Weights of a small image autoencoder.
Model: 3.05M parameters, 48-pixel images, encoder arch mobilenet_v2, encoder depths [3, 6, 6], encoder widths [40, 56, 88], decoder activation silu.
Training: soap at rate 0.0038, 4100 steps, batches of 256.
Data: trained on views of escape-time and Newton fractals, 145000 training examples, 7.2 epochs.
Rows from block 13 of the encoder of a small image autoencoder, named by matrix and row number. Rows with one number belong to one channel. Each number is 200 + 30 x the weight over its row's rms, rounded and kept within 0 to 999. All counts start at 0.
After each channel's rows are labels from the 100 images, of 14848, where the channel reaches its highest value: "place" is the part of the image that holds the peak. Only what is clearly more common there than usual is listed. The data: views of escape-time and Newton fractals. In brackets: how many of the 100, against the usual share in percent.
# convs0: expand pointwise conv (encoder.blocks.13.convs.0.weight, 528x88x1x1), inputs 0-43
# convs1: depthwise 5x5 conv (encoder.blocks.13.convs.1.weight, 528x1x5x5, trained with AdamW), a 5x5 kernel
# convs2: project pointwise conv (encoder.blocks.13.convs.2.weight, 88x528x1x1, transposed), outputs 0-43

convs0.174,172,239,181,226,152,237,212,211,223,232,203,159,234,171,190,196,207,219,140,212,227,178,187,193,215,254,193,215,231,244,166,180,223,214,229,124,269,158,202,210,264,200,199,165
convs1.174,205,215,231,187,206,184,150,142,207,167,149,125,179,158,228,193,203,193,180,180,208,195,217,225,174
convs2.174,241,214,205,282,157,254,219,192,200,204,229,187,231,165,241,187,211,213,137,214,254,188,227,241,175,215,195,203,205,185,192,234,208,216,196,172,194,198,120,195,213,188,198,192
place: centre (32 vs 11.1)

convs0.73,206,203,253,190,270,203,186,247,243,172,230,231,166,201,150,205,145,156,217,230,197,195,213,170,212,186,191,202,263,176,247,262,214,186,219,225,209,198,204,188,199,188,243,163
convs1.73,166,177,201,222,231,238,158,249,241,178,172,233,212,225,227,169,213,184,262,213,174,180,213,227,227
convs2.73,164,188,180,196,164,211,178,166,217,138,185,174,217,238,217,234,237,218,174,229,198,214,160,191,145,162,196,202,208,202,233,221,205,210,199,193,194,208,164,195,272,145,255,195
place: middle left (40 vs 11.1); centre (38 vs 11.1)

convs0.467,233,189,240,190,192,193,202,221,173,198,182,267,183,152,221,223,201,186,186,197,164,172,209,235,188,249,221,187,218,172,166,234,203,212,155,201,180,193,202,223,223,242,229,203
convs1.467,169,223,204,255,177,214,206,227,214,258,170,229,206,240,183,200,213,180,229,267,204,169,233,178,172
convs2.467,158,217,211,155,239,251,214,196,226,218,226,179,171,198,190,240,206,176,239,228,187,252,247,179,133,153,164,197,167,235,172,172,250,156,180,196,223,245,196,159,186,184,204,237
place: middle left (36 vs 11.1)

convs0.245,242,262,198,214,145,281,163,239,198,226,191,222,182,199,188,198,198,170,190,189,238,218,204,254,139,173,201,145,224,179,245,158,173,201,218,177,183,204,222,177,225,197,239,235
convs1.245,193,223,183,176,196,241,224,191,202,217,255,219,221,209,163,201,218,264,252,240,241,240,180,195,172
convs2.245,230,171,157,215,282,177,144,223,165,220,198,143,214,219,252,193,208,223,176,167,209,204,234,155,229,195,192,202,184,252,159,202,201,241,193,179,222,234,214,179,206,232,213,204
place: top right (34 vs 11.1); top centre (27 vs 11.1)

convs0.362,176,155,268,188,227,237,187,233,179,152,198,227,220,193,245,173,169,209,225,159,224,182,160,188,186,184,231,168,265,170,254,165,172,212,174,242,236,193,206,176,232,239,222,183
convs1.362,170,193,194,219,205,213,194,222,209,187,225,212,256,240,247,166,208,284,227,218,216,180,247,189,186
convs2.362,204,213,139,176,232,182,191,227,169,210,206,172,171,222,189,230,199,210,209,198,242,250,220,233,203,202,178,174,161,263,199,182,293,135,184,198,200,208,209,169,155,209,138,213
place: top centre (30 vs 11.1)

convs0.215,213,197,185,217,210,143,206,191,235,230,173,273,149,212,175,217,165,244,220,192,191,206,176,178,226,187,246,244,231,197,181,217,208,158,212,241,192,183,168,203,138,195,216,235
convs1.215,198,190,198,171,193,164,177,221,217,163,236,259,219,258,216,158,180,249,231,215,173,193,238,218,178
convs2.215,210,217,262,188,214,214,193,201,180,224,199,200,175,202,179,179,181,240,226,170,244,189,220,205,212,241,231,139,195,217,164,233,215,198,168,214,217,210,80,186,224,231,254,182
place: top centre (36 vs 11.1)

convs0.513,228,183,226,205,199,210,195,188,228,190,206,290,237,250,191,210,209,211,187,254,233,160,192,200,197,183,205,212,199,152,194,248,156,254,156,202,250,220,210,248,219,214,211,172
convs1.513,180,228,218,184,238,225,192,284,243,202,155,189,244,164,162,215,224,218,210,182,203,178,211,216,223
convs2.513,127,210,164,188,201,247,222,238,226,231,149,137,162,158,212,199,203,170,202,222,184,214,195,207,218,190,180,198,148,259,194,216,247,163,214,190,184,201,207,204,205,170,195,226
place: centre (39 vs 11.1); bottom centre (27 vs 11.1)

convs0.235,194,170,203,202,223,182,209,233,173,195,219,232,217,200,200,160,188,245,242,152,230,177,195,190,235,199,251,193,212,230,222,253,209,139,232,192,246,185,234,249,191,203,171,209
convs1.235,226,182,161,190,230,179,197,130,209,195,187,142,177,188,136,234,178,171,180,231,202,188,220,207,226
convs2.235,166,166,181,208,238,193,179,263,211,207,209,211,239,238,252,209,188,203,166,231,218,201,206,208,193,206,147,223,173,178,228,190,173,195,140,167,250,178,194,208,159,178,218,198
place: bottom centre (44 vs 11.1); centre (27 vs 11.1)

convs0.477,230,160,214,198,136,154,189,167,218,201,221,184,194,112,240,199,152,177,169,187,215,161,158,242,248,225,224,177,138,209,209,192,181,133,243,178,161,152,179,172,188,176,217,195
convs1.477,163,158,214,210,193,165,139,192,160,150,186,143,165,180,175,204,205,186,159,193,227,215,214,231,203
convs2.477,218,210,145,205,206,200,210,215,146,194,203,205,237,203,197,151,176,210,210,198,183,150,170,238,242,195,179,193,233,160,220,180,250,206,227,208,194,172,209,197,257,202,205,173
place: bottom centre (70 vs 11.1)

convs0.457,251,177,206,236,186,205,186,204,167,232,216,153,152,245,146,201,143,221,220,207,239,230,194,162,227,223,228,211,211,165,192,191,200,238,218,197,165,220,223,173,253,163,206,185
convs1.457,204,207,194,167,214,163,188,189,207,202,246,196,185,231,183,231,285,247,162,213,233,227,205,241,218
convs2.457,187,190,164,229,233,221,169,219,150,199,203,123,215,210,212,195,155,214,159,191,211,169,199,194,208,217,175,169,200,270,186,164,155,248,161,247,196,149,208,170,243,204,148,180
place: top right (34 vs 11.1); top centre (30 vs 11.1)

convs0.337,148,240,209,178,218,223,199,229,205,238,186,203,168,285,256,143,174,184,187,214,184,196,188,214,231,160,179,190,208,214,255,232,173,196,212,182,221,244,194,228,190,211,198,194
convs1.337,183,207,272,186,211,170,224,274,213,192,176,192,195,193,201,203,191,264,198,218,181,224,251,179,182
convs2.337,185,236,215,221,223,180,230,208,197,197,236,225,225,255,206,170,207,177,233,223,147,106,222,203,188,225,262,222,190,177,199,233,245,250,192,202,190,200,170,202,208,183,261,199
place: middle left (39 vs 11.1)

convs0.316,210,185,215,223,189,212,223,175,207,215,214,211,132,159,194,201,187,202,195,238,234,203,212,204,220,190,230,189,261,198,195,199,188,160,198,243,140,218,180,164,180,187,168,231
convs1.316,200,198,198,197,201,200,200,200,196,191,129,137,240,132,122,210,194,219,201,216,205,209,183,205,201
convs2.316,223,176,212,141,161,139,195,188,244,174,234,232,206,156,172,196,252,182,170,163,168,203,201,240,181,197,197,187,202,227,236,223,238,151,202,192,236,176,234,189,213,161,202,199
place: bottom centre (49 vs 11.1); centre (29 vs 11.1)

convs0.333,192,241,243,234,235,203,186,203,138,192,137,207,203,265,173,194,182,185,225,195,190,240,154,169,134,168,251,202,222,217,199,212,192,171,185,177,211,252,212,190,220,207,179,203
convs1.333,183,204,208,201,230,189,240,181,198,179,196,210,174,197,145,201,263,221,217,234,240,271,246,192,182
convs2.333,188,183,236,210,190,210,170,180,172,204,200,214,164,186,238,206,167,210,217,212,191,204,184,214,210,257,209,204,195,199,208,245,193,150,159,248,207,239,194,188,292,243,214,211
place: top centre (47 vs 11.1); centre (27 vs 11.1)

convs0.275,204,158,184,213,236,150,234,192,158,159,165,233,172,212,177,184,244,280,206,210,221,221,205,199,225,170,215,174,260,172,233,247,228,194,246,232,235,207,235,211,172,164,186,219
convs1.275,210,164,236,182,220,160,216,159,154,205,215,157,184,193,171,151,177,151,192,189,168,195,154,240,202
convs2.275,245,158,116,150,170,217,195,231,205,167,242,162,233,174,221,207,234,201,186,232,190,228,155,231,165,218,190,176,225,210,221,188,222,195,135,173,254,163,255,165,162,181,157,178
place: centre (63 vs 11.1)

convs0.251,192,193,270,197,166,286,179,198,223,207,211,180,198,145,189,186,247,146,169,167,242,218,219,205,196,197,134,171,207,248,195,182,183,207,178,229,173,152,179,187,241,234,208,162
convs1.251,222,187,235,230,218,204,251,258,176,200,193,267,190,230,210,191,218,232,245,224,211,204,254,209,194
convs2.251,219,216,189,176,229,146,198,188,212,212,154,207,178,249,230,200,135,231,255,263,213,196,196,200,181,194,219,211,221,166,206,206,215,211,177,240,246,261,202,195,201,129,179,265
place: centre (98 vs 11.1)

convs0.98,229,168,238,174,167,187,202,218,186,194,187,192,258,150,193,181,242,207,187,223,172,173,205,215,156,193,200,182,212,186,246,223,181,204,214,178,240,213,216,271,185,238,218,161
convs1.98,204,192,173,212,224,214,180,213,184,192,125,171,187,124,135,197,174,184,226,229,189,206,212,180,215
convs2.98,215,187,212,185,227,199,203,177,172,201,210,186,131,233,192,191,217,194,179,206,181,204,189,147,172,240,135,191,217,238,195,243,165,223,104,178,190,222,232,198,201,180,256,246
place: bottom centre (31 vs 11.1); top centre (28 vs 11.1)

convs0.90,165,206,227,237,203,163,188,236,173,201,200,228,167,234,220,219,199,221,237,185,218,224,153,182,172,238,172,174,224,220,219,185,216,157,183,175,211,212,173,204,171,205,172,171
convs1.90,200,197,249,183,204,169,247,195,200,203,237,213,239,256,246,207,212,223,237,226,177,225,259,216,226
convs2.90,226,191,198,173,195,147,201,252,221,206,204,144,224,199,200,202,180,182,180,195,172,212,252,191,253,169,176,192,188,215,201,212,226,241,182,173,220,234,208,163,201,190,242,214
place: top centre (34 vs 11.1)

convs0.391,159,235,177,176,152,185,249,211,188,196,148,155,214,185,172,138,247,175,206,183,202,206,241,180,243,170,221,190,216,206,225,173,202,172,154,250,179,136,186,175,213,172,148,181
convs1.391,249,210,186,214,242,219,199,236,250,218,163,218,223,226,206,259,216,207,248,192,238,175,223,219,235
convs2.391,189,216,246,193,203,178,226,151,206,190,175,273,219,165,163,188,228,235,227,135,212,214,201,184,226,211,142,200,224,190,183,224,256,206,213,179,267,201,199,216,132,227,229,208
place: centre (96 vs 11.1)

convs0.72,228,224,181,242,222,206,199,189,203,170,222,146,176,184,174,239,167,196,192,220,205,162,189,111,199,260,211,239,160,210,208,171,190,203,227,171,187,147,220,163,164,179,178,185
convs1.72,229,212,250,244,205,209,219,201,246,242,202,181,213,181,253,160,178,224,243,204,161,218,175,243,217
convs2.72,163,217,241,180,209,198,195,187,201,198,234,211,233,198,196,203,221,221,167,196,162,188,264,214,183,198,264,151,165,210,202,196,219,160,263,208,192,237,141,162,229,239,243,179
place: middle left (47 vs 11.1)

convs0.20,221,256,173,196,234,203,183,174,238,255,231,194,216,223,186,210,231,251,238,181,183,212,213,190,186,165,171,198,234,198,257,204,184,221,154,215,229,248,204,218,221,121,186,219
convs1.20,195,176,166,199,232,258,187,202,190,196,258,179,220,233,175,262,203,193,209,211,242,184,237,204,251
convs2.20,183,217,187,119,206,229,204,203,227,158,172,216,203,225,186,160,190,176,164,166,194,202,235,197,193,188,168,237,179,264,175,143,256,198,221,153,134,157,194,204,164,270,199,199
place: top centre (50 vs 11.1)

convs0.527,149,205,233,196,206,196,227,223,258,140,179,229,205,184,188,187,190,245,185,243,153,189,257,245,213,184,172,171,220,192,209,229,210,194,275,206,236,166,167,212,190,180,259,199
convs1.527,140,170,226,159,224,157,174,229,153,221,181,228,177,177,223,200,215,167,177,145,212,229,181,208,204
convs2.527,203,188,193,197,207,188,209,236,242,219,186,242,231,196,193,195,240,214,158,134,187,245,224,188,182,198,181,199,150,178,203,207,170,199,243,213,190,160,164,181,192,213,170,210
place: bottom centre (41 vs 11.1); centre (30 vs 11.1)

convs0.489,172,218,231,215,221,143,220,204,159,228,210,195,171,209,160,200,165,250,189,227,185,243,201,171,195,241,250,228,234,151,227,215,177,199,257,220,193,153,208,224,202,152,237,161
convs1.489,217,189,227,221,159,153,206,238,197,216,163,203,157,197,206,208,154,152,171,207,158,156,152,218,217
convs2.489,263,185,226,209,170,195,185,209,179,223,212,220,232,202,212,210,235,226,195,179,160,187,205,216,154,235,185,202,241,180,174,173,210,188,251,206,195,203,173,230,163,221,226,184
place: top right (47 vs 11.1)

convs0.192,161,163,156,225,182,253,246,141,232,182,236,183,253,185,178,171,185,222,244,188,232,207,153,202,205,221,237,155,242,245,196,230,199,191,194,237,214,167,199,205,206,204,187,207
convs1.192,204,190,156,214,193,184,174,140,194,196,134,203,204,210,134,191,231,138,222,211,231,221,198,202,203
convs2.192,264,168,152,209,211,248,124,237,181,191,192,210,209,240,180,206,199,223,210,228,187,168,243,200,245,158,199,148,154,177,208,213,132,162,195,157,207,174,177,153,193,163,122,171
place: centre (40 vs 11.1)